From a checkpoint of a small segmentation model: trained on patchworks of several textures.
Rows from block 4 of the encoder of a small segmentation model, named by matrix and row number. Rows with one number belong to one neuron. Each number is 128 + 24 x the weight over its row's rms, rounded and kept within 0 to 255. All counts start at 0. Numbers have three digits each.
After each neuron's rows are labels from the 100 images, of 14848, where the neuron reaches its largest size: "top examples" is what is common among them. Only what is clearly more common there than usual is listed. The data: patchworks of several textures. In brackets: how many of the 100.
# gate: MLP gate (encoder.blocks.4.mlp.gate.weight, 256x96), inputs 0-95
# fc1: MLP up (encoder.blocks.4.mlp.fc1.weight, 256x96), inputs 0-95
# fc2: MLP down (encoder.blocks.4.mlp.fc2.weight, 96x256, transposed), outputs 0-95

gate.128:143136117113121135131125127099184106160146117069118120119121111077176117149141169130152122126097139135135125070130129151110114143163113108092126121170146150097104138131143167150111110151147111162114139102159121109175172096111106134184118110133137093111144109124150103148147108138107100147
fc1.128:107166108124123143092155134092166164112112178086150123159090145125133139129131125097170115096092160104086137079130112131157131148137098142115140135162147134156127147109149113157101131122151125118099108142116125150139173118121147094157157134086177135147102128114144111086116092139092129146
fc2.128:151117170094136130123133106133084131098179118119133139135151144162150137127124115097115143146147103124139153198128114087111140098128139090106141137137153141110157082128115146106113169128115141115143119108084097142130116110170152164154122154155100127118152140153120161189105141165151103097
top examples: triangles (88); centre pattern: triangles (34)

gate.153:140129124086121099120120153121118140150173146113073120100132127124096089173096109103088117125130101110143119124185154143145157140111143128167120063104161100149156124122155133140154141117130111096144104088175142161132109143141152136114137145137123078156107134100105134159135135098150144107
fc1.153:128139130128098138103109053135153095136128128141158156135122142121109165148133123118131112102141162151121124117122129171102113144159133134059160130103140154120112153152131128135157147142140142104114144144105075162107122099114136182118123100137108071125124079122120148121117123182121080147
fc2.153:138155091130145091085118093127153120093100168152088086113189119149125116111134142156141137132115149117138097114145162110168140110109119097189139138117095122128134122105110114139113100133142093141136099138153104099149126115155132104135165140135127111132065142089118109076128119123135141166
top examples: triangles (45); diamond (29)

gate.23:084148136128080107096119132187139138144105072158090154174130122123142079119097092132101137126115102140130156085127108119128136114123108159159130140134112101097110126103118129116134141115112089126140129094114151118142111106112155152124132127085197153115101108128150155107128108101149118087
fc1.23:154071124149135112090120184076136138111165135111154158119153119139155133160137158083096078132138115130138100131103147144119125166153158111096135117156165154144140102137091120153098078132108109141115167129143156142127111152172151110123145144116112128144110137122118092099115100092139120112
fc2.23:119170108132127116129153148121141165128149168105119145170109137121109114117144112131118103100135122106131146148177085095078152123137131125135150132113070110144150134145101105098134146158091109071162153081145155129132158126179129129119136128160136088137181116138155085111146110131137140116
top examples: scaly (36)

gate.169:170140098120150127113123079132146139122095142165100136087129133150142119142129122148165146112132115152126091127154150137131126141141145160123176132114194089111146158128124043112127113142148087153130130166152173104138101120105143134114113108116102177118144133113127091122115131118105107099
fc1.169:151205131106165097111121133112141147120127146135170116122092132108118141151136097128113088114085119130145146130155179143116131106137138110112146113151150122151130171116134143117118172158182098155140132158162129143090098141132132115084142130146121090119074114128130096093149136136085111140
fc2.169:123073148116103131149127127122117183123123136123137132141148153106157096120129158083133108113142091106135127124099098110114105111119135119127088093093114134109070095158146155098142089099139136145095145141141210180172134098108124147121130105139102137145157099145137123132113138110143124131
top examples: scaly (40)

gate.237:114105123169081114138102157158156127158113130179150140128158150130128139166156137198125101093151109110119127114093086092112146142158149128094134123153108141134059162098126140133091122086118124133131144091131124132141132151130137162134097138149122102168129114112116130094143138113157109110
fc1.237:127080179110093147150137094105140072049164141107112154129114124120118106138142120128163131137106114108095128152159147139107152142127155110169099107115138076148117096115167118153097129170156113139112129109147151117169089121132129098110124139111148146111133122134150100133109154111153111120
fc2.237:163110131175138114117158155148120091141100153142175103128142143097121139118095120120123147157149161115128125142135140077130129125155161134134166096176133096119145158084109136166073149107135108097143123153121151135127178081106123109154139095125077149088131102119126110149131113142128111145
top examples: speckled (41); studded (30)

gate.243:152142107170129146125106102097154159096151136099117106089107151142137152099168156113172129141127154109135108136107155117121124119179151111147093117111094098135121097114126136134103145091088182167103084129128094135154131120124164080135119113122136145118099131177150155148126126122128146174
fc1.243:086149170147138131136123131073142157111145095069144114162179107099118156123150149067153129163111149113128160125128112118144106095118108155124104109126136098154139152131159163130095086096131169125149181120126143114148150079156138122098136144107109112127132148138118124142135154113136138125
fc2.243:146124141131139124136119074133115119114080132172106140124128138181175106118140126148146110096141124146149071163130144134157134127134131117114150107166141151141107115097100155134106156162162171150148121104107066146083122181103112121117103135152149138118118131146156164095119137138137165115
top examples: wood (46)

gate.242:151116098124112140123093093064119139119131147192115128129115138122111082100110155119125123097148160129135158133091111140143097102136118103163154111128131178168125121085147135146100106116131144149128109176149129140144103185117085152125126108160156126117130111105136142110113159168144147162
fc1.242:107164141104137116158118124094096108098125151090165136101102119134139091134128134129180145138103133103120125140135095152123117123121109085111117108149151139130138092182124123154129128118111182161099121173161090085131127164084132168109155160120120113118134118099147186154124107137140144156
fc2.242:131105089159158143162115144127133151160136110138124162110138125092088108117133132150118184139118178128106148172126141118126121155127135078108167138081125093137144106041168103124152119129116083152133130116151159113147127119132118099130130143128140116163118136158117091090142150128115117136
top examples: wood (98); centre pattern: wood (39)

gate.130:175125116165086112129138140150136132149145106125152125131112139151142112086164111140114156121189157136152108138121155117115175108142128160132109129153111096139153160117122100086164133130103162134140109138106109148097139156132095131094109175156161144068097158123131172145157145136134154137
fc1.130:105089150125126094156107089144113183110112136136152121092096114158146141157153106110103152142145139120113102132117178126109112122185142135142166141143162114145150159128112113099161126142099172090146105122141085155129130145157149187115119096124112141095112118107127141137091123116176117125
fc2.130:115132110096159147137152151118097099101135148114079110149125174178098123121120099119098113114092127131152145148156113124118098135085145106126154115148090140087116118141078101136132134137107202103138117118135169153091102129125140102162090104107124152139101107124144150153135134158098132116
top examples: diamond (28)

gate.44:163166153074129117120143192132113126140147146118126078151137141135123131072109123136081091131120123136167155128134099099132110107155145162141136129157128116149137136087139116117130141099151098154115080135120149108145129135125053128105143110139074135145112153105110158169122130146143125121
fc1.44:157139137136119114166104132164164100149132131149088111093136127160117088156157136107100100141149127093119131157134134090142127110126123173136130087183120122162148154112136068119106116140154088144118158102142138139170104079147114155082161142135144103109152151132117141126143105095137136108
fc2.44:126132117126116140150135098155096085093162120094115098154163108126109164109130136109156112116147065126134123132120109167100134138117128138132125140060156135107130050185112135126151106085158133141111141160148128126138102141113160180134116139142143127147102086125150124137122126103118132147
top examples: speckled (56)

gate.27:148120124089135151147182125117079117154124173116083117157181083104121130125152159108123135113132120155130121119094132159118120150140122143177123182099157090144126131117111172125123115106107106082125164142098129153114145122129109074125081136132149135119140125126119143152123120087113090119
fc1.27:115120098100145147161123098165144103142113135135116126111151122117126114159155155132131125132108140145126100108125113149071104112139181147108126139067135132172140182107094153130101114135110098139155151128156101155133143092131162112089103111146146115087127102113122162138152144086089153170
fc2.27:158133118142150121078155128155133112133148109130084064094147151164072163110137117113107121132172115100115145159153105131138117128090091158129117085139102104111138113119094097171152109154176105181141120141110121109148132137147131136167129105125153142167151122153121118145133134121147116126
top examples: black (70)

gate.72:151122138153155135167126152121118094149137119092093092106119056123147114122167102125088147110131115137168146125155100125152144109144071146096118130134108154111090137136102129120125081107126148105115105125125129123142116081151111109146119129147166097079138146176139134182120152149123125154
fc1.72:114135138106124110110090120134133190098104126144145128129113144124127111134076136148163121103127113145096099129099132151137111123134157133148133118126155105138156110140125176159137174139137108183187162163127120145131135125112156107109107107123133167151066119140124154084118100119109141065
fc2.72:152106123183129146133140151105127106169157151093125147143127097121145127125126148120166129146164099148125139157145137160167138134118110153118105116154111202096107172153130123135146134164153129119128118114131138076114176148118133131174126139123147075121171155127118128164167136123148090148
top examples: speckled (85); centre pattern: speckled (38)

gate.74:134119106137117122136149121115101152127164160138115146094104146176050131092099110138091167141163118124136150149117131110170130129126130145155132123095101093142154159174166124118146116114146096091163096095157116128144109149145127150085161133144133121135149121152087132159129098106147134100
fc1.74:160125124066127107123113128138172124129128131087164099152131153139188128153164127127152084099123136122125065117134098127145159125149111118118107117161134125132121146135121108091116162169108170139103145150126082147121162125171138117185108126159140085134131138135128121162133105128150097125
fc2.74:104106130167141095157136139133123151071129155136119132112092112149057147152110147127114136128102109145109164103107136120123116140058143170130135174094131119110127152164131146137120106134128135081120131113154151126147123171154162112092141129141162152157167151134154122116121115098146164150
top examples: triangles (44); mosaic (30)

gate.65:128122143118131109118142124109149149123169141137089155102140116129075134104147156075110120112142087106148142146157169108184175120118117102178110107107105103166135156146152127102149123132130108090144088143158132154094128142158179104085156114102109128144113142124121167141129127105121119120
fc1.65:101150126101157138076129083170156151124148125116140140137111129153113157118116103136095141099117145167128083143131100123110101118141141132078138120121134158100173149112121131091107196144136119141116157118085107128130140119114101159169154124117149109127106104091144106175106100129125079135
fc2.65:155108119163157099150121146114124110092098193138119105151148121146146132110120141118143110087168160101164117112124152132162113174116116117175143132104115091118111180121139097141151110110161108098119149157140143144112169107147135092119171112127140130143119158140121109077137127111108150174
top examples: triangles (95); centre pattern: triangles (35)

gate.134:163144129115116090164124156131098158139080151162124094079132155131156134110134139143115126083147179122146134112136102125111155090161180130146109124140167122156120173129103131098173139088104127125134102091149134095119110126113144098113115132117124130128144146133091137125146159084182138118
fc1.134:171148098146158128138133130127166158140128118108142153119144144144121131147135101095099108107193112117147111098127093113103140130155103137110089105152135113140135178094108171145155132091102165172132124105135076151111134117139099141128169141122101109128093117136103114147083090088151138129
fc2.134:113083111108141127129110160129090075137169115129100092151088148100118151113122135149104141141102134137118132156139126140139111126092145135155077167127119128104119118194160095109104159149153100120137168153149145097126108140125161178111114132094127109155130119112160101125137124098093089129
top examples: diamond (29)

gate.116:126119116148094123128171102118130142112138146100131147147132168143094159085135155120107112124137171104124142085104112126120142091132076092083098142162114136147103147125099132120131125119119120110100150085081104123142145124104158142182153121125200123137139108126113139134181135147104098134
fc1.116:135153085153167137145086110155143148113102120141118098154145090131141136126190113125111119126156143163110178107150144141121099101096075113129131110144107107133105150132096151115134123120105167138159096113095103113159162114121133184118133135107142085132117119151162116110136149108110128184
fc2.116:137143173099152167115133109130151110130147159127134150111073130099147102128151095131093150139131092126096110144111084145101094144110161137101122133177121157130143136155141118118115162133116144136132172158079159142128076081120135145116110140121106148145134082121115180137116090153143131099
top examples: diamond (42); triangles (38)

gate.14:096157125137102122137089112119128120134156133145125140094132121117095116141103132114116135179140120128106165113119183119118155140101160120154132107073114109169107135173124122123134093119116117085160071123189128152109139128150158142085140120142093127097123126137110166148176117096128139091
fc1.14:129127131139119122144152157129150106110146147149111136131105103130114103100167105114144179147147109111143145156110159108166137134088082126190124096108103104155127138133104098149126080125117137098156120149156128075130131110141113102047134144109134160138122170119128124122151137097121173119
fc2.14:169124111122109111139129165097122175145120067135106143080066179175144108078125127130134148117172106126124108151150099093112118157133131111096113106144133126108111084140089143143133174111132139171131109110093138129125132131120135155173114124126127121132135140119124116150122140174102107111
top examples: triangles (58)

gate.46:137100121188127112114152120125130137108132154136121111102103147075158129174146088134110117117142124147158152097129122148113162151181136141120153152170119158094134140061149166129147139127154141116116105123136110138123165132104157139120132134091132146101195082149142137157121151105133105138
fc1.46:116108157098123130107080162109128077115122138092073147151150125110117108136160169126122095109093121097120143159103118167152134146099110167135124132123107143116096156142150102138083096137169111117155187147148123111131130153145120171094164124147117126136113128093132165092148115121111138127
fc2.46:140143128120134156149166100172138138109121109145164124108126140122126126160125114153122128111141135125129104098142109052118097099135140120141130113119119098148124088033129140106126122123129121110125083117141099153122144081115110062108106140095160132123152122115135121145107119176167113131
top examples: speckled (46); cracked (34)

gate.9:124159126155160156140134141114047139119110128108120143132124131118118125137133108138119133149073117112105146152162129146155101117118153165140113121100135101099151080108173158163107131100167104102139096090126178124173168163099108122110128151111161149125140156153126140130112127134091152137
fc1.9:134113092164131119126094136124112140152148152109079129123100135140090125136141111114075130135091118102121147128161104148152129121134131148139097116113113098121153107124134153175144136091147092110130102083164139139193139185106108140116129139097180133115096159128127126160116102084091141139
fc2.9:144103142093112129128137103138115102147169094148125172089136156146159122133119095164119125134136129132175103168117122116113130142155129083098141094156157126124164120132071122113160141132109150158107113120125064137087107093139125136168121109137095098103137122174113139168126164155118121112
top examples: triangles (82); centre pattern: triangles (26)

gate.71:151138154126122149121121177157145099104108122132150090151114128112179117167137116127135089124126135135129121138129126107121110153117158134117104137095114138082159123083114108158166117096107127137123152153134153121133178088114123145146114138104150155126135189128127080211126109136147158161
fc1.71:157167147133140117132119126183138112138137124103174105123113114130109105169100122133106133123115112132136137127135122104135110119140140082105083148070113177101139140119163107159161104098115125100080142148146133154145159101114122100128138127094154106106118152115115141182118087135147177174
fc2.71:150126154071111092111102140081132156188106132146157149142095125134112107107108137130140118092130169114142083096105116138122132130101118123143114118160139138113134095133128142121117144125140142171144133093087125176133077129145119138099099096083114134147143128136143155095119148080120093085
top examples: scaly (47); grid (35)